config.yaml
train_examples: 97500
crop_scale_min: 1
precondition_frequency: 32
steps: 6500
warmup_steps: 320
Rows from block 6, named by matrix and row number. Rows with one number belong to one attention dimension. Each number is 128 + 24 x the weight over the matrix's rms, rounded and kept within 0 to 255. All counts start at 0. Numbers have three digits each.
# q: attention query, key and value (stacked) (model.blocks.6.attn.qkv.weight, 1152x384, the q third), inputs 0-383
# k: attention query, key and value (stacked) (model.blocks.6.attn.qkv.weight, 1152x384, the k third), inputs 0-383
q.95:139134073078095155135127110111111182183159132167095139112111165124119107146154149102131125132104125140149145101148169129119136146109106121135118162128128120114122131129103156109149169112129129160155149154158115151156138127115102107140164085113113118152114149120119091138125165130100125137116109104124151103151109081097168117092139125145126148160108104118141120133123104063089136141140108145108123104168133131126117126118159144142141089124148145109159119181100082100126153104148166123160138120135131121138123140147141126120136066110160156129155094129122145176092091106135110139102153106154114088138162148135097152117124161147143165118135145089118134113116156140169119113141160097117122173098146134114173150130146130160120165125171143165096181095133131089112137150138112119136127113124158149155150123105120074132138144127108111132110131109140105129143145104128151137124142112118095169123120120114149147111140127133110146103150091095179133070127109095156095133152111091095145194115155128113127157136144182157114106108095109126166090119104169159160110117085149118130148137062139109139144141119147118116142116155119172129095152108129127123106125116120111159
q.96:112137141128140152127145131169136157091147152170129117086118122144161118105117169118183136135118187151122114115112124121145151135179140111177161124140142112178112153172135117109107137141144157101125122102151110088143098138128157123171121150098131079104149154074150086102174118139113134138113115120144080178130125096139128142097159135165122133149129127147153091090110136127119172117071121132151094151148114152127135140097106122140129129128149159164125138147103086133142142149113141129121097148078169141116173124086151100121095150107185111128155128137135097174138124113137117153139133115191122119088097128095130135132093143089107201141117109134149173103108075117126123121108137108097122161176146154144122109181123153094127120137118105124065076106115147135154131163162135103088140122134192154132123112112135156151152127133140126118123148134089148122095125176126112136144133103133111137152122082120097094134150109135135160131149105122134127103089096127126104152127081122098146131155155169125142131110122162142147100176141124092140151167094129129109139060115181127129167137156141136094112093106124128107148083138098099135127138099087127132085113150110091095
q.97:154089145144155112118119134092139122113123087102156139138127144116090123099112124123138120169101105180130115134127190127170161096121116128165130170117130108105093124124121179121138091086129075126091153139138118112166119106125121093111135121140155131140113095136120100113146123112112122103112123113099084139138136129126106151194130128128084130154169163095137130154166105126126159109089144143088151110145111140101143113086142120120166111115135108119176096124069081156147179118114157117114150110137144069077132097107097147172095141107150123108129162129098127107082117120114122150137105137147136120131147117108118125136153120112136151183138153084101124135134162139116129090112117101097133137134121140102117088122132109131142089107137155154129133171122159150117143169111117136149146121169158147108142169124120158136109136120136183118107116124105120123156134153126089133165120141107139170163085118145129092136111090147102110117133134145161121154139146104119157126126135131136151104152111126142140170126132102111128151164130152120113103127125166089158151095115139137127085125146146112132171134127128136122149106143147132115087145147162164130135127121171146111
q.98:143146061108130104125113116151115099151092133081132133152167112131125088092113113083154150063150161070094144103155098131117165131116100180130126102118114111108142103133086136160120094173119142188126135127141156173134122130171157115125086144141083100135103131147140146074140177163108143152114115174097134132110162169148107146173098177092091142150167103118152146118115151132149101129125135110110113127156129128140127145107124135158145192118138145138085156143147122126107114082126089176158081150138138090121147143102137076156124099148108145101113171131119168126135138139095179081159137138143074119123175085120162081146147122089115148139116097141096109121121127125087119091096081097106129122175164082163138068136140112154117116113128135141135138083142099144132119125100116121145160103077164086166090138146133138163147154120134122137153153122146110129122141139170154093084137135149178103189116109157148113122124169105093140135125141159109086128124137189098122132090136135113095092140109119109086104171118111075177152129166150074100144122144163128143128110102132202160145076150156095128091158114129113095094105145111139105105153133084140089156090139105196127
q.99:145148157134099105132091089153110135137152108119152142118146122106145129135155143172177103104124124092147167145090128128126091114121141146139142116120083130114116122129119140130147173128110134130153096144122147111138122103080120120133155111131074110164111160127127120122082137146159151133115071131151122128123135133136142135132100100135156138098159168123105139125142084136133147128118133112112114126121122123114135098099125110127137124119134124148146110148107113163148118112134128121149156148090170169135101144115127148099120140103102091102146095161086154106107142150101118135109147191135094136112099104139122117149124107147105142123138127128125147118136140133125123123158113128143115133093113110106149133096139144168156112145145114133118135154113092118102183182154077101133061131136139121142148106118142121111117157131131084144129095125167094169130136129092126115158107153101108132145150129106148080068134125132134112113133114137103120141169071108144103122111149096194130112150111099112110091121099145174156112092144112174131090120117121129172098135190112108130156130125120127144103167150124097132144096097131128141125122141101138141153098160153128143
q.100:148107098115115114143147103132149159099112123143165111125132111117113165129098121125153111126111104107126087166082121097080127103071135165123115116069121156145125172187162131144094170134126126159127160112107149113139155101058110112106123159124108119114128141118072118123099194128148131105142113148176101145117122129107128118118131151101138135117116135129119121142132182090118070124143116120148163141150176115146155077170108196108126106123122101172153129112121135122133120078139137109131139120138134112091081152132114106104142121125140138129151111155088156122142081099108121099139121168155163125088119126130131118153121151129158108177113136137114128120102159156091129155161142125104158151103137122139088175155141120107141125151124148166113156137147079153124092153123129158122125147124123117130171156084087122137141125101145154118141130126139095168120119134076179132131174153128153109140116150143090105113158113167152103141119154146081108151091134147135119149120123154118104112110143129160120096140148095127156100118110146136131081145141125162125124139099084084156129155143103107119098118128149154110158146105092155147116118114110131121156121136161116146
q.101:128131087161130119072122125112132187096078130125155123140106072130120161124180104121122135132189157145132139145127129135154102142125099109168078154099104143134099140154152151146100136095099153163134102133100154151154117107070157132132137117162127090129110120151109135102162129137099137151186125143139125119116143118107095144112108111161153156128137109144137132114116120097134129083123113162084126162140129145169125144091180106109159104133142138171129128117088104120105151131168120136134126173135163123173134175118097156091102147138167156118153124130101174117162135130119090088139103167179101109198113140175157136146096124116088159163148170117118114146103115168106119154131137132117098131143142177153111112115097133096124085072161127162109100102116143111114174137089129143130082119092130096111146139142096110135135110134105119107130118100128128081130100079120137115145164150106131149110152109128164107096128131163128103125119142136098121125177115137106122103192107113106134133132125064098164096139164118108151146104134113141116102124151089137150123121160130142162163139117102088141109136151114099138075111098122126132123103127090152119145134120122130139
q.102:152142095134112118096061117090137154083103154088111124147141123141111144125132127121110115153109125102149122114120154139126176150106131124148090110138068082126172138093139110122152166143099105179153132135145130161150156106130128150193134098138131161131126139139118103165141099105116074140097133136093126151121127107173163146111182122104095151163098138087104149152159126152111157161149132143143099122121162140108086111157140107119148130133135151138124118140126127171145137106119097156107190115143132143100088155094153133161093123149129110118106143115181172143116138166156102147082123124121165114154123088094120109146118084102110135172144134096146140116063170138143146131107122103087134148141093104095109136120108116119120107137138147168129189132097101148123136142145088069147186122117149154137121111094124118140170128141083104155144117101111126109143141166163104125124147136144119155175148136128152147080119182144082125117141068129162123105166159074140115135176115124132110171147139161146156099090095139153132161139133088055099134093115151104174105142130082149085135115084119150156115134128117153126118121084134169133199146115157192129109132061154089160
q.103:133109115132147123135135144112137134124110102116135147056135111147171144103137174165100133113124127145134123111080099097127132163105163123111133136102179160118104145088160144179106103101156105116095092140115135115154121093118113125131144107136147142097140116142088143131123118110124083120127146119084117115128156156122135147126153128154144138084117159136116101140102115130146124092099116104156119125120116124152084140156118100141079182112100161147124111143120111115096146139109151102124159147158113138164118087161118128112164147117116137117136155119124083147151138147194124109151153121115144168110108119131152107099138130159163123120133120193118104133105097148117156111108137149141121100134147071146093129157138145129129131124157125150132122099130132105134123149142132114101135101134117140136140097113162102151176168117121153095176139145131103099116148145135105138176148142114136133124111126116146187089100146154144136145125130141120133168108136100120124154120177117130094122123135109127152108119139107086123118126133124108124138123131077126140128132132084136129125182125125094141118089138149143100139142111102101121120110129153158134108147172114104124
q.104:118103112148162146128141101140127121099125115137158135109132117130140129166100151111135115130085105133136139095131168155113136144130125104174108159100124104152093145128132152142180128105154149120113147116090161114114046137135119120166122095158157143145130125131096164117129134132117121133125096122159142154113104157115112138119163123132126135153133129158114107158130124116118107158144119103143103159121157146095076125153105104116128131105149167140134124156141128106082147120154135128185135135104132088135147145153102142133151157105084137161128121150127138129150129083131113132173177113076110112170138155117103148120146139106145132153115110125142129130110105098119141102160153115115132093144109102141173120095113136124123136099051172132116143136151180134111168177151157071093107141152117174124131091096105089110101112118123122145097143149160142124129169130129084145099162136109107116145125145153106101140145117114101191142133161130153151149156117161122139129161170109135125147162093130128075119141154122137124106096152151138091142118091149121168088154114124108129153120099165133113161170088125141154124158139126120135119114137140127149131085096106132137
q.105:084116091118143141147149125113098112142138088145148155110166116126120126160155103131097140095143159141126138148079137141100123133164101125167077137110148113180126106124135140115139138142149128170138096108117112133118136112122150170149127140147119127076113106123125095103141110170123137095075124143094138156112129117085109139087124154134093119163125132144139118161136112139135116154144094117149139102099112128098118150136091145185122146106118139191148130127142140099134144112116136196151126116148150099171122079130116127154108137122128137120126152101157125150131118090151093163102129194141097114163114131129119128093131182160146106160124084122084089111178094130096160076112127151144129130137121125131112150121113130116110166135134139098142086113103138136133121134189135121133128130117105145116115111113149108116129129146152165108105138146119166125095119116132183143115102131176157124134124117168100116099132118116130110168114127087143160104140168102131136084158096106133147097125116151109107115139156126100074094103128153108115091134104166106145130094151092127154110148147122158106130122079100177116147144159126153098127150114146098119096152114145098133
q.106:130180127122112174103140122121101128126104098161090164113139091132145103103120139160104144103110160154082114091135132158160088165116114141106143090102152173102113120099136124099127133122127121141115139149114118128148193146130129147165108137115173139124132103102158127146104112079088128107119130135129132111113139166128133115096133126120117111125101126124125137127125067123139109165116151115131120142141107139041129112093154119075119116140175108165166124145146144068147137180129142143117114134124174126144143144164187106094074117118112165114122176124102151101114190108111111149115118140174107110101118085151118147140110160121126143153173162094090097152083079114125104094107128099094070142138107142101148124143112104142116131141104154138096119120120118114141130122130158134159163158091098142140128139130106167086119124156106088127083127137063139103131131142112103112130128163139127146108138118128152098126120145093104171102097117100127161109134099110147149124164131076127110156117139128076159142148128115100098158165143103123119099112112142099168137112118112108116126146064080140178099113166157091148157128078111157103135118129084120123099127131157121113
q.107:076130109149127162088141163161127160130099154117154130150159123116123129107135190131101128150093187107180128127131139127164132127126139140103151102151116120126110111172098094152143158150184152182156124109125125112116122111139071134112159127100154160090133103097124126110187103161083112084150122081135096167157112138077101124147163155133170108180158153137138089156164149138094137089138108124142150143075065146121121146150067154135092120108119128133104135115151130127115113137121086127141138164098152120132159144106137148111139162161117142125109151175133140123127138133150141181152089114113145126146146108096148127140113119174064180103120126155134114081154093179139128126096131087070097124156133163142145129142148073157083139128087118144103124098147160123140129093143120113134109110151115122140153161110167133110087167160123134137112100155114141107112098122118136112148167112143148127110102137144126133131172087137156135106127136140097116111123100136151145129173131142081093120123108135150099138135151112147142130104152166126092156142116149134112183116109118114116148137098113131097119077117090130104168122135133122131149131161125150118179132095137109113
q.108:137106144103099107117096149135149136125119136161142148133130111103147131096144116126119142159109096109131147137110168114160157125119120168152154156111066189169118138135164123070123150169130088124114151148115144137164136147117159139152128152137117136134116106117132111149138122119142103110138151168083108128072127119134132118095122115106142104107135098114129123164132099168124169147111098108138155130093143155155150158163074107165163103113164122142147142151140114107139141160104117129105150119122073124118116147141102063079144141133149113190111100146122090115085101137146165163125095181128157090147147092104148126126106124131179067151117133193131163127131098110121162155111114169140136129092092157142106122140169129116129153139138112152151122094136118133133099121116079124121102121112104107103131077107140142144103088168157111121109138132131135159126139126109156152137117161106165120116108107112139077115107158131103120157157142118145139161078106107109084161131133139130122208087118138105143147093104075118155104084188070133116088082121088163125094130155153116122080109135151112204166118094150124112148179129125146124111129144133141137148130127122187157
q.109:108122101103109132118082108118106126120161137092118167120139101175111135110152132141120150147123093163114169112134076104081167129091116104163118129112143124098131156105175094080142137100115145128154102137158099135133149145097093130133106131124094109149155135118115094115088131101099155156096096148160143136158124145122124158108132168139147147173103154100111150139143104133096123142149126121157128147145174162123135115130101159139135147086104151121123148121152164145135145135133105088076166128122136176122129111160155092130138153108101072132152144102109149128085122109135115131098094114112161137083159151125090160121140130153134124158144112139126112128123152099120102153167143162143145092149123132146121044128113131158101129150131157143134148090148125158089150117118079077159111130092140139108077144114117149143148097133145126149124149148153144099127083145145103101113092136105110139157126086118149117157098122083141146146140137109097149140093118134157130145157146103134137099131149116119107075124098116152106181151102127127114096112175137096122121144153152094146140115164123125113116104146126130125093118137151171107148099087134089097148120115104147106
q.110:125123179116145155080113138171091127124095128131156130123127102137150134084127114139110143107092172117089145114107151098102111099194129152133083153088149127118133140175119100155117114137131143145119124126147119133141095141130145084098103123129120086122138113095132127063130157131091119136143125136108089130140166146107110133127107125158133127180109087148121115117135150138131161158106114113191135145110136115109131136118126117124142108121120091101129161150162144083172137116066117091109126141136132141099141144125146116152134146144108180140150148111134119148111108118114081157129127134163156148140153139122104122148159128115138114048131132137139118109116146176127136141085128172109171184134139188128172107093135103158118117145180135144086121099108098148118163096140171154132120076140095061139072142138154114112140201104124122135132122164163156164143175172123134138146139150105147130151108087174149133125124112157138153167136118103103117154111098154103112145094144156074112083137182097119132093138069071125141117120088133115109126114126125103151168122129121140178159108097126164158142120083141133090129143182127121098135132169107145139134115114111142141
q.111:146150166105089138117101120121166103130168093133117164136113137154173155128118112113141131107090117162131110137116094114152138152108150134042140159120155116112161123106080161122133103158163129121130149107126115105079115142114123162107104133137146124119129120096120122147155131172163102096157175136145128136109116115157129144150125151127162126124159115134156169105155145120123126107161102132121097131137100100127112127130152124123147099170117148163104155135158089137162090115130109090141104135163114162157116166098127132126088127122104154114183153105106108170160103108099116097182101131149064128115140115157131152102088108139136129131140114164075085117138137146129143110090102134127102123161088140118103163137135151153117109109175106162110148107127139141166136137145122118122118149139175144135131155120140142157105108144177088149148111153084102133125102141135197190116128127113150135120088095137132140126139140134127129158100084081145131113116134129142122122133099105115100160117129164114090143112129086073165129074110117101079141120107134169144113126099162128119120106064133171158110125133105173126156101087107130109097152141131106139107133135143114114
q.112:147156123163125109114072164122129123139135109148191130134127141133117111164139119138116123180110134150133072148105102119123123124078127173134104187131154099128163146122098138115128129158114135097123105152164110124117159139122108134124156123151120149131185088135125117157099102113126157185099098105105112150146098159175100092161118106087131172080130140103109106089149081131113134122110125127058135142135120121112184122132120143122136110111109145158097156109127147106127102132125102077091152136118156138095159112107154154145101155156105082141105124150127118175097093148119152167115109154131105163123135134131114122130137107167131126079136130100112123139120139163129095157166131144138134162125115126148065152095127120132166113118087103130132111110154120130105116121096149110119096142131104120108179103119140151109102124140125097111150107147117151152129113153127122131136151122102097117123134138167118128108138130112172077125124149098122110183126117095125167093097194122122177093165123161110120103143131138103110119122119181137155102116150085120127154131159117111120113161122120097155138122141136117108143115109101171147122092154101168126155122121136108114
k.95:104131126121109160138086133087106111145110177118143155116142129155103130146111118140158086112138132166114123104167135127119114144093106113151112143123160130170136174117117090112129141141131143166174122125138135109140161125122119133133097121118139121135128131103159157118130134154098143120114100119171142132119062142111124130154117147127103118149071148109126167116140117131095131144098129156090111090122084133109170132149106165178105098115114121117152109160166119111083096163135090137111128098134093110166127107125130075109129147119150133139134135119164128118127145070137133136152125066098157125106113116173098117167137128174168173138137121132091163102125142122102141124144167144125119166134125119086099105130097121133117108134123138102157146149108110136115074111126094133186126117125168154134126083087144138124161162153134126176097132144124094187128117153123157121099138138152188124151130124118171123150120148165120102093121118074114155100099160111124152129147099084152156139145117088162125138133144125141070094143069159121159098130151085168104082139128156076103132131135156135120092101157105168152101115121127101102177158108127109105164094117145136155
k.96:123126128102128140123118132166162148101102106114121104114165132144092103128126086105120137110144152153153129122122142164168129136125132136170129121157145143135145141128116134103125114103110117131135143091109120107116093124140129118146098186095102137114091136117133143145107089135132111150115092139144145134101135161177105185166124133171144099209091122102123108081107132125169106156097113133139109104159153136129095116085116137105100121137108148131136180130175099123086164126153134131178100144086098125143116073146125107082115124118152122139106134084113123132162082104098142125105100089105153103156151110153136154119097110112194115103138126182124148116141103139162169134087091108115122140119110130128115138157115121141122149114100130130079129124118139158116126168118116092105140096165139169148149126096131080142136145134187126138099111137137133143091129158088111147164172139136134097135143143161141105127122084174134130166141106135131106089111124096141122144114147144135129159133137125108127185130084139108152130131096133142123113113142186099129162102115160121126128110106128157155143085146117130126135145097169116115125137134139130086088122125112149155
k.97:080167136129148115119130143102090127108099098116114148109128116152134161124116116110141089170141118116091092142125106116121107136163146120098131109102172119115087126110120140154124125108088115124108133127138067146139081180140101127106143117119144170134112127113116128142138143111118134148118113133127122124139116097102114131152115098131113146134141117157142149103141131123145121151117116135143133108130112119113141101151120105108131130132108138143110101100087135116157151128149084133125081117151118125137144103167124120101142125122145159082152126114116132121154117131110089145172156131151110177098152092129114130108146149131126143141174131132071129188146158129130140074112132118169137126114118131106099110134113133162080136159133153128122142141101118103123193114174156129094106162137168145111145144128148123132111145107123152140178106139113154133153117122101126148150113127121144116154118094134150170116110108104143138119177111136126101126081152163149127155105114091143176074144150105108101138125107086120170164145135120162135130147148138123144131123071080108112115116130130130144141113124132111151131143142097133125125135142141122124116112148107150088
k.98:159131081135169129113141113174146097118076087103127174126153101122171076122119086069095138125124135136130160138123108098099123194134143165128174144114124085143128176154133151105146119130132127150170147160120141120112137060171164137167131136124143120099137111158102171162132138118156097095117113108115105116147141123127135117143161101152140088112136092111128123136170140119087117070145117113191123162136084173091091130097101153154106146148143121092145108160102124150187170144131139131096180208108127135128120138148163086106110097116114123143104141123124129116092133122141091114156137135136088126122102137098164158110153099176128123117123126122134091114151160112093200122146148181132140126139132171151102109161172129130153103082117121157169127086104149122130130119126152131095132167148135085109112149150135077124127118130124167142110198082108143078117166123156123143137134125157055135157130137148123121149141138103147087139111150159121123155111094153065094154161156157111124117108155143102103097143135115140098155131153160128117148104097094153097120128128124137092093091178155125121134112134108066089114155181149123128131133132106128107132121154119078156
k.99:112148113161112110131140131112126124094190137105140127135122134179139111106055107133143078143132157114139156141107125099114145138109107160139133133129156122165117094163105114104118154147104089122138141089137169109116088139099149104153130148101134142172120123122090155117135145126121177116095082115164103117164111091109116124181165140138088115131140157132126128136123114124134167151119112111117108148107092106170139138105099121132117106152091146155157138172066080140164110146120132150129143145134111072121163129097116138115140141144135154149134144105123154106154117107087072099129115127106134143118114147132081171152123130076128118131079109158118153093153112119115115132152148123135111133139139142104148160137137137137108112071142152095074129144143125112107126142130132162123097124070181178131103146103133156086162175132129118176160119163144111148140125120142115133130140128143112118175123106146136174178122114146129156149096137132115110144130127105111147131153090148178139147119117107113112144111135140133139102107119131125129130108155097100105108145131104108164148119103132122136124184127164122130087113136113161110096163158090142104132123147147140151
k.100:176111150158093137102123103132122156160095129158102109121092111132133161167116131125160163151096148110112110127116127145132127124075095160131114131133172161102131165147106170133126191144146163128129134122105134149144173118053099115111121121104185149139152113120153089111100112139153149120123078135142126137089115180118112100107129147115159118149132138134156140136150134125114095143124163133120145164120158103118110110144144089106139140142159099155143130117127100149126127106130111151092151158148154133091140104122142122082123126145177091196143149144122143149112115106112139108145107103130107100108158144144137142152128148100118089137131146178132165079125129097124127128118138108117155120144112115188138089153085083141136132146141134141094175111138130151134173104126100152138120097106158186151137139112139083078125106118118078131136133120169136135149144102136151119125133150149155117140130124137152109112157141136128102082127156092102104134146132121098113172159179144103136108112098095143118113131104119143104135141130097115121087089131129143132135117159078139138122172088075100140170155123122116166165098115168131148133133108129118154137132136111141114
k.101:085096097153121128138113096137085148089124132134174148127147119089116117106119094127103167141133157131152137170119104107112131145094125108111138148150113151151139155137119136160112094112128149132087120145111125122157138112092132097144169089110108131092126119128133133108153131151142135144168123135099113115114131157082110142086145120180127113145170135132153133137088190128157096100084138113143136172086137125109088132140115148130138067157108152115137166153114145098145125160110094081145111146142143177111133133137125096133094148079117149093099130122126129150107152132101125107152152114187130156152125119134139133129093147112141093135117168151136179141132139111116131083111118128109166113119129143163140119134129139119113117089111159136131114107177121136113170132110179142094125106054119120104135135163157121152147117130149155136147113162190142121109114104093108109163075133170086102146146111113138194140123138141119187153133118142119112129133124144105088120134141153099057144144087127098121107086172108136124137135144100130152104106151173148103149172162112128149108118122143156158135131135098088164130123116132115114107108118154116150139141148110100086
k.102:127104213121156120133137163127092101110076153087147126114137155106138139113128160114134103092106099136129121122123099095084146122149184139136111133122130136121126118120099158064136180187148100143134136119142127104163157098109105111078133106112102100103117190122107135140125092144112095112156162107153152118140117105133131144148121135091066142081094140144116149135149142118131183191160110095143109125149080161125136160101115137125159123135141111153133077085105127139105161126114095121082216147094152113112095137163098139145107108184097081095167147126139099130095151139103127161112105130172112136085130092113098135145116130129141139112086109077083132124132132177139160153144139113164118188129118155090117137139136150131125106138126128111165099158102123110100099134113146122153147143154143151108112132113123096141097154163134138143086157134107108120079117117118089155133137162127175154145192124121167130072107148142140159151162136154150150074118127148119143154121135152137081152137113117101104087105136088085161131120078131152150141156145078123123140130152123141141154119147133170124117152116149100134142180109103132098120107145093095134068124098138141171
k.103:117125119161160134156109136114162149118113150157091113132133125141136132132112114128145131106100143102164125086099150120117125169153144137124153161143121169127154142140073153158094116134115133166152086133110110116153139129115108107131121113119144120135125146126110076125118123167135098106103156115093125140073181121122164153117174140138176113132117130099108137132080123101114115136127122093149171082098139107115105121124135082109086186107121109149115141144152161108124145156101123124143138106099155130086133158134112144108140119099158124096171147135122144132119128126147181164073120115085147120157122082110152136102111116129124125126121108139143130135077178164103131119100163096122096110120165140096126103141109121142168088134141108118110151128108149132137126147130112126155209114098170143099112157141131156161074160139137122107135075132133117115142105121122131150157125148153145166116159070166144142087113156133068105172151090148105128148109112146189135161143169156141085107095118082129120094104141148147132145141156167131123154119126114114117174127168096088145132135094101142139097124160110155110140140126096101168120168144106171200122114109106051139
k.104:116123148136127108112095101126138148162122119111140090112133124117128116172120134170106055130128085142140162133158158130150141133169183124130106079118165134103123139137139138093167147154115111147133095170118145112123121114083080155108087117159126135152097116091112127088163140157103174113095124102149118142150131154133107160117144196139159079123149134075159136112162105178121152145129090154127185173094127108104158066124106141120126152109131132129146139170107157126115137162115121124163130088148134124140140183095114089105145142119103124110172102114145133122117139090131116120145182095142121124102116146151127152144141129150124147111118153095093125164138147106144123163135127170118089105158112154098153127130132134104107155132146128139115125152071158131158163181132122152140131139141135147091084096153110119135147080110148145150102151129134104155136148107130137140143106188099158151128135084111150101174145146131097114154079123150146145134146150167126132197172148099144179167198097116128135122129156098170112116149084144169099151102105079162118120108133106102149120145108130133120113127136095136156172102143113139191093116118165097149182109059123146187
k.105:103122118161114144146127134131105147134118134139080128124143134160110159082153108144114106097151108131128121161148126123113101123134168146163117127134113170124122144124164133140160126132135149135103115137155134170176139118115146121139106118124146135128119101136146127124161135182124105124128144126105150103183112155112101124157116124114108135140115122122117147169137086083127126118125100095110131161129135103138143112128087096159077140103118104164140133128128133110133141083118140101129116125113123136123108130099124120114080168153114100106134140128099139121118135125186145119121152149107124080125103097140137116095150184131115092131145133137107138148174156116126130072124107125136112108132119098080113093135145126154159118110141180111131118130104136111130112085166155133147149143111133157143106137127128131183123111156149120125095050134130126106146116116133101120121132084117158115144123130105133139115178156150114140116096104107140141095167176100103181183150108120166120127120120117137092110155154103112085150142109147167112075096129126070150136147137078115110104164111091128131146101114132138099131136127141150106109127145130163095102128154113103097
k.106:150115123107137134142108160130085142141120133112106155122118143048134122132150111133139151130136108134091114123104109084043120170147152111083169182144115149154128160140147088176134095117062160160102122155167149089183156139162125152157094144142141145142139129114143183115133121137117141132158154132162161161161120137114150134102127142132120087107101105124134124148158111119126071150150109124158129120108104144113123131109112116143102112152150110125138144146150124104136141151144103087134142104153189145110137118123122129171103126138092117079111152113119080095137141150163106112135143102139132121145124094163128143105121099168126139152165114126116131111163106151160148131118127128106134159130134092088146164144147142093132119105101142131097145124118157152120120101117126113146136165105120161171147154135126118154096154196143205110111111145091100132116115120095110147153138087139149145106141130108168138142105127150115106123156144138111120084132105104113146058146145118168121120134124124117117137146138117131091085124115116117117100106146123106126175141116163098156150130089165121154132119156165107092116124124103136102139143123100143120076131133113100155
k.107:101075113171105125096148136140150127139185131117162128153155108137154151127122168091106111126135141118093094152149130160132144120141132106124137152187113159132142106097103106109122140138145127171156133133117107152114114106114105087122154109121136097109158103097127144162136114118126106135148117150179162098134099158148107111125110183131141199180124158169097109136134099120141113140135180113112160130130131145093140126107085144141133118135126117144105161160127161170133116121125128119129066163105118146117095133095099169126158124150120104082145111115109072148111145141175114127138124089102141113065118141150117120139132146128095140146135126131109147116137107098160107125108098162122128110121117111128157128133121143124123161138131141148113119122096136114147161127155086109096104137158111089111154112143088079124093150131091132091149091177106118160106135146152173087097128136105154072120150146143126116132095128126161142144145109137118101114114147096140121165143147160148133111133118151172076138126175133124106125125112163164113135129174158097152116131107165130095120152083120127204139126141116152089145134132117114107143116157139173090112101101106164135
k.108:101123179140125136130133120104152081069111119149136158132121162125107151136110110139167171128146126071128124120168078092137188145160120116138085145109115090140140126151154109072109141157103137074116163113133148106184145135110099146113103092127113115150142124064138130122109134160194136116121137158154103134116114159127142111089113150093120121121139107164113114127137145116158101115139158115148097152124118142125132076140150160137104143112118156124161120124147114105091091129117131140128153146137112131131140104098132104177122122174128125159133069131126126133128099098151106183122104190136145105142122130106128111116139106118098144127123101112104124164137109153124161134118140147164124120115113091131094142107060154123109144133151078153111150138184112146125118130131155098123149135144083167133129139123150124126107064172148114169116175153164116114147122108152117153142110133073153130106081138144131115140111126125106115133087103125113124150150133130092120128116136117124144134105113154120139112141124068142132159124109097161115101079120118155093118159083158099114108148116151177171114097145153107134155112142117148110110132075116066144132125094122149110
k.109:142126125074158168147138115163115088126149125111190147090100139143083122152094159141141131161148120142112188113117110139131097134141165113163104140125129106098154130147159098108160140142112097079107158116102090119126130096106108135110111128105129135132159126115137115112124136130140119159114115151161120124115107099093098125126107152140107124146109129102145110148148138109141121146113114135113147130115141147124109149158088161135087129169121131127148127145135144128122143116159184128083107085109162118116120098144069096138086145120150150129124130143117170116136190142172132135127130126111150124130139158135097144158120127142122126128148116093069088136162109149118132151182149169090075137113143123138099098106122150130115129155095141130207134127162128153120118156131171076129138122113119114129124124109134111151113145136163132085114145129148106098116133178133104154097119167113112135109118138139151133158108132081110126112118157110116138165141156114114136112104105116130151128174182112135177140151128143168102143168119131143153087112117142112114099098140131104123153119114115120138092150090141117113075142121120165081135118113080120120163154139103099145
k.110:149115143132140143097104139102145122093111176156113162146146135128150122139112107127117175152104152137104122173156121086117096091142097129132156137116083163157095165160129115141178131136128169130176147100162145122122108132156158132135149178149111109084147079094120149158144184156160112187129112131109081118095129143135110081123050132119103107141154146128131104138124134126122105120148174102137125119163064135119140133139108170170141144109122149114109097148154125146161125114141129130130108153118075103164104111159130125146113123128155155123133117159116130160101083127147139136122118153153145106130168171147083136096157162149097140134148151138101095134133134086085135135111153146137145106128162115102114144161113097134118159112088129164119114110097118121171171082115192156098146147123114084129088160111164128146174135156137130133149119125150115093132130148098154083075153124124112082136103118151138125117095113069147166155111102088145154141163160154116159132119164123091131134107135148080122075098106138154117124161082133122106103097148204120133133148157117088156111124118116105178099127127172081123141138119138139082110061137097152130151122149134108119
k.111:121112099127137159160144126110109133149123125129134169141151116165172127124147097091132108079110150190091105129139099120134123103143112100113186113152116112137143132077130123076104119122134117150134122130129129151096121155139130137131138093082142124090124125111127167156125142144132102136137127123146134118136120148129162167163125150126136128147121140136094179111153097094111105157109153145158114129131145138125159109089119135120085132171124115194131077115137156153094127150139126115145121138120087157130137106143146130113137115105149111078140164108094099159118159164125092112141097118174115161169106113134137167087143120104120129147140110129147132131119146135110135085146164129112116100160111151140125103136091152144118132109170150138118129105138088144165078148151057125177135127097172102125113104093119148134134157140137096149132143161076157113096095122116146132149152085104111138119104153140124102138119116097159123169162105109143111165089137146142168110111117107125089127084130128132074153153136131108110166138115100095113104072099135181180114140135120123121116194130137127152133086126113122152111123099068158152154158150117164122118145119128092104
k.112:161159132120135119086144129127097164131147112131137111132086116171133163143155104137130178155125139117142122089125136107135131097123096127127114157153153118122133103127112150137149101116111097118084107111106133138095091168143137121137105147127143123107113152123114115151134085102123195099090099138137129124116145112171106141111122109114139152091141175115108142139112127145127118159108099147095157112137151116170141139141107146146144146178115126170113165115147132108123119137137140159098077128084149121094120151135090094114108120114103145112121129161106126194128133128097145129102112118139132159123147116130154121112133128093113107098156127119162141123121149167080109143148127125165090149094137130114146085085110141141130122106135120121131133115140130113123188120160132132124108144079143134168112143095148112118138123139183103141133125131157117064090151136145138148151132168108128084132120140103152109143121151154098123139155106100162138130131117105130140135132121158143167112121134140095111104112175185112164148112142127098124090123148164118170169140100129114125174140117137137088120155130155125177106062150100151134096150173126188096118156102156112136